A small multi-label image tagger, trained from scratch.
Model: 21.4M parameters, 48-pixel images, arch vit, norm layernorm, activation gelu, moe soft, num experts 16, patch size [6, 6], layers 6, width 384.
Data: trained on drawings of small networks of dots and links, 195000 training examples, 48.2 epochs.
Rows from expert 11 of block 3, named by matrix and row number. Rows with one number belong to one neuron. Each number is 200 + 20 x the weight over its row's rms, rounded and kept within 0 to 999. All counts start at 0. After the name is the row's rms in percent of the matrix's.
# up: expert up (model.blocks.3.mlp.up, 16x384x384), inputs 192-383
# down: expert down (model.blocks.3.mlp.down, 16x384x384, transposed), outputs 192-383
up.101,098,212,226,187,169,226,182,179,220,170,234,184,213,213,241,185,205,195,208,180,206,210,210,182,185,215,211,201,187,183,221,217,199,217,166,189,190,175,197,201,202,156,199,227,224,247,209,225,178,168,203,186,208,181,177,200,199,203,173,196,207,205,232,164,213,197,202,216,198,192,223,165,252,185,184,182,190,155,220,173,200,176,201,206,195,219,228,188,207,233,186,184,191,231,199,233,214,175,215,178,198,206,223,221,203,164,182,190,197,192,179,192,232,215,212,220,182,203,195,203,202,195,175,197,204,186,242,247,183,203,201,160,245,165,216,197,200,203,177,204,206,179,192,191,199,193,209,207,215,179,220,196,216,213,228,233,177,231,205,227,212,205,209,185,211,197,203,209,185,199,167,165,213,214,201,186,179,200,247,250,202,189,206,223,195,197,211,177,180,196,185,214,198
up.102,090,229,195,215,226,190,178,194,215,203,165,203,207,224,177,191,195,201,216,219,186,211,235,182,209,184,198,223,203,201,213,211,192,169,200,197,208,201,183,207,231,178,225,190,201,179,234,203,196,167,206,190,201,216,264,226,225,203,191,187,204,215,214,223,171,194,238,187,183,172,201,202,175,215,213,209,189,187,204,162,235,199,184,183,201,212,203,182,210,180,246,208,204,185,243,194,198,196,180,199,186,235,182,199,201,177,187,198,204,204,217,183,198,200,193,198,190,202,199,202,176,200,223,168,153,226,155,197,196,208,172,201,211,211,204,206,161,207,209,206,182,206,184,205,148,244,259,204,203,164,185,182,168,200,196,206,209,204,213,212,197,205,180,201,203,197,199,181,220,189,217,205,187,205,220,194,203,242,181,229,193,169,238,233,212,200,221,233,199,206,216,241,208
up.103,100,214,228,179,176,185,206,182,186,160,215,226,188,195,166,199,220,182,169,218,216,212,185,203,207,189,224,200,192,209,184,207,216,204,197,193,221,194,181,198,213,181,210,174,253,168,173,185,204,184,207,200,217,193,179,205,227,192,212,156,253,188,196,212,219,171,224,222,184,206,197,215,224,221,199,214,187,195,228,213,188,222,211,184,209,217,196,188,208,165,266,214,222,196,186,190,205,207,213,205,193,210,202,198,177,186,191,209,206,255,210,210,202,192,185,193,199,209,219,204,201,200,205,188,214,203,178,204,210,201,181,219,197,198,225,206,161,186,229,209,212,220,229,143,197,197,179,193,219,231,222,159,183,215,207,199,208,161,219,203,227,210,207,226,191,184,177,186,201,213,198,185,155,213,189,147,175,188,202,199,183,217,228,192,209,169,224,178,213,229,204,208,208
up.104,055,173,201,181,179,213,153,222,195,179,208,219,194,196,223,182,211,194,191,202,162,206,209,203,196,185,194,212,180,184,211,205,160,197,185,175,191,192,185,236,189,182,186,196,167,228,242,182,168,193,205,194,196,184,194,167,209,207,178,205,228,221,205,195,168,179,251,193,216,206,192,185,195,196,198,193,218,199,218,197,163,218,208,209,191,186,190,230,217,213,207,173,180,233,221,219,187,210,190,181,231,169,229,172,193,187,221,191,212,200,209,172,204,220,227,215,208,229,182,212,233,203,189,227,207,203,198,199,198,223,201,204,194,211,190,211,231,182,207,217,178,185,220,198,240,204,216,154,213,233,202,209,171,199,216,207,254,200,157,198,205,231,184,196,206,227,231,195,228,226,224,206,207,181,226,228,228,210,191,217,193,196,211,207,181,252,183,207,206,200,220,199,193
up.105,108,207,210,205,210,209,176,189,224,211,193,220,206,192,180,196,183,181,165,193,183,260,222,205,230,204,203,177,217,166,208,187,210,190,199,167,214,209,169,141,221,222,198,197,198,209,201,192,198,219,193,187,209,186,193,224,172,174,221,191,221,189,211,204,217,219,199,234,205,190,144,193,224,205,195,218,204,199,206,196,229,181,192,208,167,182,241,213,203,186,221,234,216,182,227,219,170,204,230,183,184,203,175,208,199,202,162,147,204,182,226,203,234,168,218,219,213,253,210,223,223,171,204,214,201,227,211,205,179,190,179,172,198,193,216,197,206,175,204,172,212,226,204,198,196,201,219,180,195,195,204,243,194,183,184,181,225,224,193,183,191,209,190,170,187,213,166,198,196,190,178,181,201,200,199,180,152,207,191,179,180,195,211,211,228,178,190,200,189,173,219,208,181
up.106,039,207,225,182,192,204,202,193,207,204,199,227,215,205,218,190,208,213,190,195,191,208,196,222,179,227,183,189,212,174,230,201,240,182,206,184,227,200,226,209,212,170,215,175,203,174,147,179,227,219,215,168,206,193,215,183,180,198,197,210,214,226,165,199,206,200,170,197,199,190,198,200,230,222,199,259,214,159,220,190,205,170,178,220,190,195,221,202,184,210,176,221,206,221,202,190,175,195,205,166,224,140,237,174,210,190,195,186,193,226,238,168,202,195,223,189,194,214,201,192,166,224,221,208,220,189,182,209,186,204,178,170,233,168,233,197,240,214,206,201,217,193,184,163,226,201,138,215,190,184,160,214,219,208,192,175,216,202,211,208,162,192,158,196,215,177,183,213,214,192,192,208,196,229,181,212,185,194,205,206,178,159,179,186,209,206,221,221,176,229,164,196,179
up.107,111,220,248,222,177,185,183,181,218,194,211,224,154,215,205,243,217,167,167,187,201,219,190,208,192,191,211,188,228,257,186,177,189,213,218,213,177,197,170,195,167,172,192,214,175,203,179,210,182,220,200,239,185,214,186,190,204,197,198,204,177,200,212,214,229,158,190,224,156,174,212,180,211,188,163,225,196,219,237,196,213,211,219,178,226,188,176,190,195,177,226,218,201,189,192,176,189,187,195,185,200,197,200,200,195,209,225,187,205,201,173,187,215,200,187,191,201,171,226,203,190,169,196,231,199,216,219,204,197,147,223,176,217,220,214,220,193,225,226,183,188,167,205,198,213,218,191,218,213,219,193,185,201,220,185,213,207,201,183,225,211,210,209,213,214,196,182,180,169,223,188,230,169,219,213,206,191,203,190,213,181,194,172,215,164,176,230,225,191,190,155,183,175
up.108,109,230,224,185,192,205,201,213,184,203,222,211,200,227,200,211,196,215,187,201,200,219,211,257,196,176,182,162,190,198,191,236,184,198,212,175,192,210,199,229,179,178,207,212,194,175,201,202,214,211,182,220,218,199,214,208,222,157,184,200,200,179,232,238,173,197,211,150,215,196,196,166,156,197,206,220,205,194,237,215,238,175,191,177,168,194,190,202,182,173,221,187,213,179,217,184,169,199,222,218,210,221,203,184,193,234,199,199,178,186,184,202,175,213,192,194,226,210,197,195,208,214,192,174,172,199,206,221,210,147,237,218,203,208,191,216,182,192,215,224,203,179,187,162,232,198,203,222,180,184,210,179,213,227,215,179,186,216,193,236,183,201,216,211,259,193,189,184,222,193,165,201,204,207,223,206,157,200,217,211,197,203,188,175,192,163,194,236,191,198,201,191,188
up.109,122,195,185,210,212,202,224,213,168,205,248,192,182,233,184,188,199,207,180,206,203,199,202,198,160,193,214,149,184,208,162,168,209,207,224,183,175,213,234,171,196,222,181,201,199,209,206,208,213,217,191,209,195,191,204,230,194,177,200,206,214,177,187,197,226,197,182,190,196,200,203,209,202,191,211,200,189,171,207,220,229,222,226,180,169,193,227,220,244,218,198,158,243,171,192,210,192,182,237,217,195,153,231,223,220,185,229,233,169,218,158,229,199,212,243,208,218,227,176,170,213,235,189,186,169,221,238,171,175,200,218,189,238,193,192,182,205,239,181,217,158,209,130,214,194,180,212,236,191,187,200,199,199,189,224,195,214,168,193,219,184,187,210,213,186,226,202,207,208,217,193,198,207,189,189,214,206,199,213,218,179,197,211,181,200,230,223,205,207,214,148,179,201
up.110,088,176,189,193,206,208,187,180,171,209,207,164,182,195,237,208,188,183,183,184,187,272,186,233,214,186,197,187,214,218,207,213,201,192,185,165,160,195,227,209,209,193,203,176,231,222,189,200,231,225,194,193,237,182,161,179,188,194,185,189,195,228,198,207,212,180,200,169,191,198,226,209,206,179,260,197,207,183,224,192,190,188,190,186,238,181,195,244,219,196,163,214,209,268,209,207,206,198,190,213,190,200,175,174,199,191,198,162,195,212,140,210,206,167,200,251,197,217,195,195,198,204,226,189,188,197,230,182,237,198,195,191,190,175,231,185,200,204,209,199,180,180,217,211,252,166,193,196,221,212,154,183,200,211,203,179,195,215,204,175,230,173,164,225,205,215,148,166,205,202,198,193,186,224,224,206,165,211,231,231,217,213,173,201,183,209,194,184,203,210,198,228,199
up.111,105,198,213,194,215,203,176,240,204,206,203,224,217,244,199,227,221,207,179,200,182,226,172,187,219,157,218,184,195,235,192,234,186,218,191,169,204,233,217,168,215,229,205,208,195,230,226,167,190,228,217,223,201,186,191,173,223,194,183,209,176,192,221,218,194,194,207,181,187,189,188,205,217,232,169,174,183,234,189,198,179,180,220,179,200,174,199,216,182,172,208,196,221,213,238,214,224,195,190,209,184,201,209,190,206,187,224,215,185,191,188,187,190,220,155,184,211,228,194,208,167,202,225,226,219,196,190,246,207,210,180,191,182,222,188,199,143,189,212,182,195,194,209,206,215,191,181,214,201,207,175,188,158,212,199,194,196,203,194,215,188,197,197,176,193,204,220,197,178,210,231,194,190,205,217,184,202,180,241,197,238,209,186,195,189,198,200,222,158,246,211,203,190
up.112,099,206,202,177,208,185,196,204,196,180,209,186,208,200,201,212,223,167,229,198,240,198,211,200,192,187,218,163,231,224,228,218,205,237,196,238,213,214,212,204,174,190,207,177,164,195,215,205,201,244,191,197,221,196,206,198,170,175,206,180,214,185,200,214,179,187,177,213,191,218,185,171,183,187,191,172,199,206,180,207,197,201,214,159,200,177,225,220,248,180,229,203,199,177,169,183,174,176,154,183,223,193,185,235,201,178,213,180,182,204,189,208,194,210,236,211,230,199,220,197,201,195,184,215,162,200,179,198,224,172,202,201,212,203,205,174,166,167,213,207,167,199,238,227,204,191,167,186,211,193,194,190,217,188,186,188,184,216,201,191,174,213,142,181,195,242,174,150,195,216,192,201,183,218,247,170,220,185,224,204,190,190,210,207,203,223,198,211,208,218,226,190,222
up.113,106,192,238,227,192,196,173,217,194,196,185,176,201,190,218,182,219,239,180,216,197,163,170,218,195,184,232,219,168,180,216,213,187,197,219,165,191,221,190,157,219,231,207,185,171,187,189,226,215,183,191,184,163,196,211,220,217,201,199,194,187,198,227,220,201,207,241,226,182,204,205,208,223,195,203,163,191,204,211,211,171,210,235,190,212,205,191,220,228,225,235,180,219,205,243,201,219,240,203,200,184,222,190,206,189,202,171,210,185,199,190,190,179,205,218,144,206,195,149,178,186,229,148,230,156,198,212,217,204,212,191,205,176,218,185,206,201,196,211,185,167,195,171,213,183,215,184,172,187,194,192,206,204,192,198,180,215,186,181,206,222,165,191,172,215,198,213,206,214,190,197,166,208,221,208,178,167,167,210,176,232,204,193,183,195,228,223,229,226,191,219,215,190
up.114,105,204,203,183,188,157,205,192,217,225,198,210,224,197,207,207,195,216,198,197,213,194,216,213,217,198,207,209,193,166,225,177,195,194,239,226,202,251,195,183,180,212,192,202,185,220,221,219,183,226,218,187,194,222,173,233,212,203,232,171,190,181,218,194,204,184,178,191,187,187,200,203,230,214,184,215,154,225,163,224,217,196,195,177,220,208,247,175,241,213,207,240,195,180,244,174,222,201,190,193,191,195,197,136,169,189,214,204,213,195,173,168,230,198,224,176,207,178,186,227,188,223,199,180,217,216,209,171,218,223,171,195,214,209,199,189,171,179,175,187,219,170,215,207,201,179,201,217,229,228,213,188,219,155,208,171,187,227,199,211,224,180,177,184,186,243,193,212,175,189,203,228,199,218,208,214,205,188,179,222,179,212,197,169,202,179,223,227,157,173,175,210,192
up.115,105,195,233,186,169,200,183,198,202,212,194,198,177,219,203,172,198,235,197,172,237,208,217,225,188,161,175,159,195,224,184,221,197,171,206,227,196,170,203,209,205,190,220,195,194,216,189,203,192,180,182,173,206,197,178,207,209,220,195,200,220,236,215,226,185,221,173,217,208,181,193,214,213,172,173,183,222,175,237,221,190,219,189,245,215,185,198,198,195,218,190,173,192,172,199,192,195,186,217,219,171,193,222,235,235,202,227,203,194,207,176,149,188,216,220,175,241,184,206,183,156,233,184,199,188,156,205,198,201,201,196,190,229,205,176,224,219,188,234,204,222,173,167,182,199,202,233,178,204,209,219,184,176,214,197,189,196,239,224,190,191,158,185,214,207,184,199,171,216,235,223,205,208,207,201,221,225,211,244,175,175,201,202,197,192,197,170,202,199,176,179,175,198
up.116,111,176,213,193,199,193,213,224,224,219,182,220,234,220,184,221,219,196,237,216,196,229,208,232,197,228,185,213,193,176,194,214,182,192,222,193,213,193,218,190,198,224,226,193,182,217,225,190,188,184,209,254,145,208,172,199,213,235,198,206,204,241,183,187,192,187,234,148,235,189,190,202,233,196,170,207,202,180,187,163,221,211,211,212,184,214,193,181,209,216,174,207,208,215,208,165,199,194,197,198,208,197,168,179,236,178,164,212,167,151,208,169,222,187,166,191,208,204,168,205,222,187,201,203,218,201,191,207,196,178,220,187,219,219,177,205,213,235,194,195,217,205,217,222,205,203,181,213,177,150,181,193,235,225,193,172,230,201,190,131,181,196,219,194,184,187,183,192,231,213,176,205,190,229,200,189,186,195,208,219,206,168,202,200,188,211,213,213,193,200,195,197,166
up.117,111,172,210,177,203,176,228,235,234,198,208,188,191,200,214,223,233,211,154,182,165,188,191,224,184,220,206,190,167,196,205,208,203,194,226,231,210,202,203,216,218,196,175,223,168,224,168,192,173,179,214,220,190,178,188,192,189,201,189,154,193,237,191,227,231,212,201,176,187,188,195,203,164,188,204,240,203,199,185,230,200,199,205,179,172,225,205,179,206,190,193,219,205,243,222,187,186,236,222,175,190,189,224,188,218,200,222,204,222,187,199,213,230,213,216,164,219,244,208,182,217,184,197,211,220,219,236,177,227,186,217,202,201,205,201,230,213,251,188,191,227,204,188,184,242,197,168,215,197,221,184,190,172,219,194,219,209,192,214,193,209,220,218,211,205,207,160,207,222,224,177,198,185,206,199,212,187,217,194,188,188,228,186,177,196,193,198,222,197,215,181,196,195
up.118,115,209,173,197,170,203,179,221,244,188,213,210,194,182,192,153,206,224,195,183,189,219,219,214,198,173,226,186,227,179,196,196,209,169,207,230,232,230,223,190,240,217,169,205,224,200,191,229,199,186,206,163,191,203,202,158,204,198,176,186,169,183,198,220,177,168,219,216,192,170,194,172,191,214,177,216,241,190,193,215,200,211,178,214,201,186,219,184,246,203,200,209,177,229,188,198,198,212,238,207,236,203,211,212,209,206,193,215,190,224,222,206,207,210,205,200,183,192,212,205,178,183,172,211,190,199,200,235,179,217,188,191,190,210,158,207,225,171,179,214,191,197,199,241,185,194,200,166,180,203,138,212,231,170,201,238,212,199,236,206,201,180,156,223,183,232,214,200,229,235,199,182,199,215,221,206,187,166,195,209,196,182,176,231,217,204,193,204,227,223,183,224,210
down.101,101,228,181,192,202,221,222,208,207,187,202,226,174,216,164,173,208,162,207,202,228,204,218,209,193,202,180,211,180,205,217,228,230,197,185,208,191,185,183,197,211,193,195,205,235,189,185,222,196,221,184,213,205,209,198,201,225,204,179,185,217,200,186,173,178,222,200,205,197,208,155,206,174,168,211,212,174,209,175,214,199,180,225,211,198,179,202,185,197,212,213,221,198,220,207,198,164,223,179,190,203,244,214,195,181,195,211,195,180,180,191,212,193,184,179,218,227,176,185,224,205,200,219,195,188,197,183,183,185,199,248,186,199,198,213,210,218,158,229,216,194,224,233,172,178,187,239,180,186,213,166,211,198,190,219,187,204,201,209,236,215,178,206,172,189,219,195,215,205,195,210,232,173,234,210,233,230,179,222,154,216,232,195,192,184,203,225,222,225,209,209,178,230
down.102,093,216,219,201,181,212,213,153,181,216,204,212,205,200,193,236,219,212,217,201,187,204,179,193,205,225,228,227,166,187,192,199,191,194,212,208,170,225,222,204,179,198,180,198,213,177,181,200,188,186,206,251,190,170,174,198,206,197,200,202,221,167,212,175,220,186,183,213,188,175,199,191,189,207,230,200,221,222,202,186,184,221,193,171,221,219,222,156,157,178,177,180,169,243,191,217,214,183,180,243,227,174,207,222,192,201,206,175,195,200,184,213,179,196,190,190,191,213,191,207,179,151,198,212,212,194,212,165,199,219,199,192,172,202,185,179,218,211,167,208,202,220,191,185,196,225,234,230,191,255,192,245,200,208,185,185,217,209,184,217,196,203,209,228,239,173,176,200,207,184,202,167,204,182,224,201,240,205,186,220,198,196,222,191,181,216,183,222,173,169,189,163,238
down.103,098,175,202,194,202,184,203,248,208,181,257,202,231,194,204,211,207,206,197,219,187,212,203,197,197,224,182,194,215,213,219,179,224,240,200,220,222,207,241,185,231,181,225,182,172,189,208,206,191,200,136,188,191,190,212,221,207,217,189,205,208,231,195,195,187,161,190,214,254,195,194,153,187,213,212,214,215,211,169,216,224,219,206,224,197,208,204,199,215,185,171,220,212,192,227,161,182,228,203,191,232,210,221,210,166,179,221,181,203,174,183,215,212,224,214,186,235,206,204,171,191,218,209,184,216,204,201,201,238,200,197,202,213,193,193,203,192,184,226,188,212,178,197,191,205,183,190,208,264,189,193,208,184,192,183,214,177,166,189,203,176,175,209,214,186,204,226,209,168,217,229,211,200,195,209,185,173,200,190,177,233,198,205,197,164,213,180,186,200,180,203,208,194
down.104,058,189,215,183,227,204,214,218,192,194,252,230,201,212,263,155,180,216,202,168,179,171,165,198,197,197,205,223,199,220,206,175,208,182,204,224,186,216,203,193,215,195,207,194,209,206,211,206,189,172,227,173,196,179,205,226,199,188,195,201,236,238,188,189,190,191,196,171,228,186,190,188,212,185,169,210,179,241,198,208,188,159,218,212,213,250,226,197,215,195,198,198,178,154,182,207,225,232,222,181,185,177,175,197,213,235,199,240,204,217,201,223,223,199,205,187,184,194,184,206,191,200,214,211,222,183,202,209,186,223,181,194,208,172,218,187,208,213,211,171,197,227,213,197,180,219,180,188,223,214,175,213,216,166,188,217,195,225,174,219,220,196,172,217,181,203,201,222,228,195,185,183,189,197,173,192,215,200,183,232,189,221,181,171,209,209,148,180,203,233,187,194,213
down.105,108,194,198,217,232,179,226,194,223,168,173,208,230,215,214,185,222,149,167,182,207,189,220,214,203,194,195,181,209,220,196,212,206,195,165,176,200,144,201,215,218,187,195,174,174,230,222,209,226,191,192,194,202,223,198,188,180,205,253,184,223,200,204,185,217,195,179,199,177,224,214,206,175,190,167,186,195,220,177,202,177,238,185,175,172,188,178,191,197,226,214,165,239,154,186,213,181,222,215,219,223,206,203,209,213,236,215,198,189,163,182,166,192,203,228,235,196,204,199,191,220,199,201,189,208,174,161,206,207,196,198,207,188,189,169,212,207,213,206,237,191,215,198,212,180,207,198,173,189,228,213,202,202,225,183,201,196,167,166,228,183,194,233,205,228,163,237,171,204,223,227,209,203,223,212,187,179,215,207,218,224,204,230,205,237,182,168,197,190,205,228,188,183
down.106,042,195,235,213,196,165,170,199,202,196,165,194,235,216,165,220,199,224,204,247,201,194,166,168,212,180,219,193,206,185,184,208,178,195,190,175,191,213,201,155,214,216,203,187,196,209,194,182,211,221,212,212,192,220,165,232,180,200,213,188,200,170,193,211,199,189,195,160,233,213,167,207,197,190,188,205,243,198,188,219,218,217,183,196,187,185,220,183,233,226,208,212,179,192,186,163,171,216,196,218,220,183,198,211,227,211,232,230,206,216,205,248,195,228,203,167,177,210,214,221,163,198,213,191,187,191,198,178,202,201,227,192,202,221,181,219,224,179,228,195,214,239,240,195,190,203,174,219,171,197,232,205,222,225,256,234,170,207,198,218,215,177,209,200,198,245,172,166,176,221,203,224,224,190,198,188,236,190,171,224,231,162,171,201,197,179,203,180,196,198,195,185,180
down.107,108,215,200,197,208,200,193,223,182,196,226,183,229,216,179,191,152,196,224,196,208,226,224,217,193,226,188,249,179,175,194,205,202,219,209,227,180,184,148,204,203,205,208,188,205,186,249,177,171,171,208,161,222,215,203,232,194,187,180,214,225,221,213,202,206,194,176,201,188,224,211,198,218,221,190,205,216,179,210,190,215,208,206,193,216,225,216,236,209,203,178,193,208,182,192,190,232,189,163,157,164,205,202,226,201,196,189,191,252,202,206,203,196,198,189,180,206,219,241,214,238,200,175,168,203,181,221,205,221,194,231,227,209,190,211,216,201,190,204,225,193,211,165,212,220,195,210,186,164,228,209,192,188,166,169,232,198,176,209,149,165,193,188,154,186,187,229,196,202,193,187,169,179,185,230,199,203,227,211,203,161,222,193,177,200,208,211,212,248,185,195,211,215
down.108,109,208,201,188,201,182,187,186,171,182,196,217,209,199,220,204,204,205,198,240,177,208,188,210,194,217,200,203,208,195,188,222,195,201,198,157,245,200,221,172,217,195,196,215,205,180,206,181,209,210,203,218,229,179,231,208,195,207,197,208,211,211,201,199,201,201,185,177,169,222,190,202,187,209,231,147,204,200,169,212,201,220,158,220,196,168,223,220,194,197,162,225,191,200,198,205,229,185,172,189,219,170,220,215,187,184,207,204,206,233,175,206,212,189,222,189,179,184,219,236,178,230,170,155,193,193,201,216,205,217,161,201,184,171,173,163,216,208,248,207,217,196,194,217,201,171,231,179,202,215,214,167,258,190,181,222,175,193,198,183,222,233,202,195,173,223,233,176,196,203,212,182,200,208,171,181,179,207,195,182,174,165,206,196,202,202,251,195,222,244,206,239,244
down.109,114,201,248,199,219,181,194,212,232,178,179,202,198,186,201,175,199,211,195,171,227,213,199,199,219,195,217,206,194,188,206,213,181,217,178,205,231,206,181,195,187,212,169,216,188,184,206,201,206,227,210,208,231,196,177,188,212,210,174,198,225,184,183,201,170,180,200,168,170,199,238,202,212,184,203,158,176,233,208,180,203,146,221,215,193,215,181,141,206,194,208,196,199,204,203,211,260,203,203,188,197,181,199,156,193,197,199,207,196,182,216,193,195,198,194,189,214,241,162,221,213,172,215,185,185,212,190,187,221,208,167,210,243,202,220,242,179,171,200,215,213,220,216,183,211,182,172,172,187,188,212,158,184,210,188,224,159,185,208,211,176,206,206,226,217,225,211,173,196,170,187,214,174,221,202,202,214,210,200,210,237,219,185,204,245,196,217,172,197,215,197,202,162
down.110,087,198,221,179,199,199,156,185,203,197,233,183,205,200,210,183,200,171,245,172,188,186,197,194,161,226,202,192,221,236,191,182,188,217,194,212,207,220,197,174,207,199,209,197,181,161,175,182,188,209,167,225,198,207,204,211,221,172,190,199,248,179,182,175,199,209,202,145,211,236,213,167,216,194,227,170,228,229,174,237,181,211,211,228,214,202,174,213,174,191,200,153,183,216,208,192,200,190,174,197,198,221,183,192,227,178,202,199,220,235,209,203,202,197,236,222,182,195,189,192,186,178,210,178,236,180,224,224,191,219,233,217,216,222,207,189,186,205,182,206,210,224,205,195,237,175,187,190,200,201,187,211,207,174,228,227,185,211,203,202,199,182,181,238,194,193,221,188,225,177,190,166,203,194,171,219,215,172,164,202,225,195,195,211,227,169,209,216,223,218,200,138,223
down.111,100,180,219,213,186,245,180,222,206,220,214,185,171,216,174,218,195,184,214,175,201,190,203,206,225,183,217,208,175,178,183,192,226,182,206,199,189,167,192,191,203,201,198,178,209,208,198,219,252,195,218,183,243,203,216,167,153,213,182,172,191,260,176,208,249,220,211,183,214,223,207,178,213,203,204,209,193,211,175,176,199,190,169,190,206,237,204,207,190,176,163,190,174,208,230,176,241,214,220,165,220,157,209,208,188,196,192,180,176,207,173,178,212,222,196,181,189,214,188,176,218,193,231,197,203,142,180,216,186,203,229,202,203,193,201,193,195,219,203,213,200,219,197,175,178,182,205,208,204,186,219,231,212,219,184,214,202,216,229,211,190,182,210,194,154,212,190,178,185,157,203,196,241,190,189,195,210,213,176,237,194,194,230,154,221,198,227,201,181,186,210,199,225
down.112,092,202,213,234,211,228,225,182,215,214,212,197,200,247,203,221,178,207,213,224,184,207,221,192,222,224,233,243,208,200,204,236,206,216,209,203,176,200,200,178,234,203,224,213,188,227,218,191,196,182,197,203,225,176,189,247,189,197,226,183,214,190,177,198,223,214,204,209,195,178,205,212,205,179,205,202,182,202,236,206,169,190,214,208,172,190,178,162,207,194,190,195,199,226,209,186,210,185,206,198,199,217,208,177,218,174,193,200,198,201,185,168,199,195,180,185,206,223,208,172,210,242,225,225,193,159,199,181,196,180,206,196,141,214,210,224,225,190,173,190,216,228,185,184,194,207,217,191,212,197,246,216,203,182,197,162,227,182,198,190,224,202,193,198,224,188,212,220,198,221,196,227,183,179,191,197,222,180,177,227,176,196,184,203,215,198,195,215,189,235,173,226,179
down.113,106,174,241,190,207,193,204,197,203,212,207,185,167,176,217,224,202,222,191,194,234,203,198,192,221,183,176,200,195,215,194,180,209,215,162,213,217,190,213,165,172,218,219,197,202,187,186,207,198,181,176,184,206,209,246,216,195,194,193,201,233,199,218,159,210,208,230,192,194,189,200,220,186,169,218,204,201,216,176,208,200,197,201,179,196,205,186,203,202,191,211,177,216,237,183,234,233,197,174,182,197,223,190,204,223,208,199,200,215,244,227,201,201,209,216,209,207,157,217,176,192,248,186,209,230,178,220,227,182,179,201,165,221,189,176,192,210,212,213,172,245,183,190,188,231,203,188,207,174,204,222,217,230,203,190,233,215,216,230,205,186,208,171,238,188,149,164,203,201,215,183,214,205,196,214,187,241,206,200,182,231,190,188,192,193,198,196,184,202,198,184,209,171
down.114,103,167,166,153,199,175,187,204,196,177,170,170,208,170,160,183,225,188,220,183,202,203,211,196,208,178,214,229,146,209,179,207,212,195,179,242,209,168,187,191,193,201,199,151,185,204,187,213,193,181,194,207,232,183,180,222,195,235,222,229,196,211,196,212,220,205,218,217,214,204,197,217,207,168,168,187,188,192,215,203,180,218,170,192,200,201,198,181,190,181,171,204,192,199,165,211,221,212,218,169,232,238,179,221,200,177,177,201,190,178,204,193,201,214,204,222,214,224,179,208,219,164,170,184,232,192,185,228,197,192,209,197,164,185,220,189,192,216,205,215,221,218,206,212,183,197,185,186,227,197,226,201,194,210,156,226,220,186,215,213,214,184,219,183,185,209,191,182,183,188,163,179,203,210,191,212,172,219,186,218,222,206,204,203,158,203,208,228,196,212,192,193,218
down.115,102,177,188,220,203,208,248,194,227,204,213,208,233,215,178,191,204,214,185,215,222,187,186,223,198,187,178,236,201,202,230,249,220,208,211,170,193,192,184,196,215,187,174,219,192,164,217,178,200,199,234,181,179,180,150,196,186,189,171,181,207,224,157,178,200,210,205,198,191,195,182,197,184,206,219,232,164,234,208,198,198,204,198,202,229,220,157,202,203,180,188,194,219,230,203,198,243,207,191,206,188,242,204,191,209,224,193,196,197,172,208,214,216,218,203,196,200,211,227,197,237,172,213,223,200,221,212,211,203,244,184,213,186,210,181,222,220,175,191,210,201,225,181,193,196,170,196,207,199,184,233,215,185,213,195,186,198,191,200,204,218,187,176,207,199,198,219,165,188,246,183,195,207,188,188,199,224,206,189,184,190,215,203,172,236,191,192,190,212,220,175,182,212
down.116,110,188,231,228,187,201,193,186,185,206,216,168,169,222,182,205,183,203,186,202,186,199,146,187,213,191,213,183,194,204,205,209,203,206,213,210,176,232,217,173,242,185,197,229,184,202,189,210,251,157,212,202,192,206,179,182,188,198,204,179,193,188,216,195,203,243,212,199,213,189,214,186,194,221,207,207,169,208,197,160,192,201,191,179,214,199,208,186,208,189,212,229,207,162,221,172,209,204,217,212,165,168,176,220,201,237,227,199,207,219,200,218,170,208,188,231,181,249,188,226,221,200,226,184,165,214,226,161,211,183,251,188,196,181,170,217,184,201,186,233,180,180,234,189,202,222,157,198,204,191,181,214,212,187,183,194,183,227,207,184,199,209,195,207,217,211,199,191,186,187,207,219,215,192,193,252,196,204,189,219,191,184,186,160,213,239,137,184,231,210,227,159,215
down.117,111,190,186,215,204,220,167,159,216,200,194,191,195,212,212,198,216,186,248,182,186,202,216,203,210,189,171,217,202,192,206,185,221,213,214,180,197,186,167,154,188,235,202,199,214,191,204,181,166,177,208,199,204,185,206,194,194,212,204,219,188,204,177,206,210,197,230,208,191,188,207,208,197,234,179,218,197,163,231,192,234,182,182,171,215,209,202,182,209,195,194,182,138,212,211,167,197,199,173,205,192,175,190,228,200,188,211,233,227,197,243,255,188,165,164,184,184,218,198,227,218,199,223,210,197,193,203,200,216,191,184,228,226,204,199,186,195,162,191,194,212,215,169,211,177,184,215,254,220,225,165,203,205,186,175,217,194,216,241,177,233,200,198,191,192,217,213,222,192,206,220,177,202,168,239,195,199,200,195,203,201,220,200,215,176,205,208,210,216,183,197,228,198
down.118,107,207,227,196,195,222,190,206,185,224,204,191,225,208,190,218,188,199,176,218,197,195,215,187,223,248,216,179,225,211,202,184,173,200,162,190,182,205,194,188,183,199,188,163,156,201,165,179,192,193,179,209,222,227,169,227,191,220,225,169,215,197,201,206,212,188,191,188,238,168,181,192,197,174,191,203,222,224,191,191,232,180,205,218,210,158,184,184,198,215,202,237,176,167,206,193,212,179,170,223,189,228,156,200,188,209,174,176,204,200,195,190,228,199,227,211,216,210,191,188,185,183,198,181,231,220,219,166,208,206,177,213,175,197,203,175,216,215,184,195,216,227,191,230,227,185,206,206,189,203,211,211,207,215,195,179,197,202,189,224,224,200,204,183,198,168,208,231,221,188,178,195,199,216,180,233,230,185,195,215,182,231,176,194,175,168,222,165,231,195,224,198,193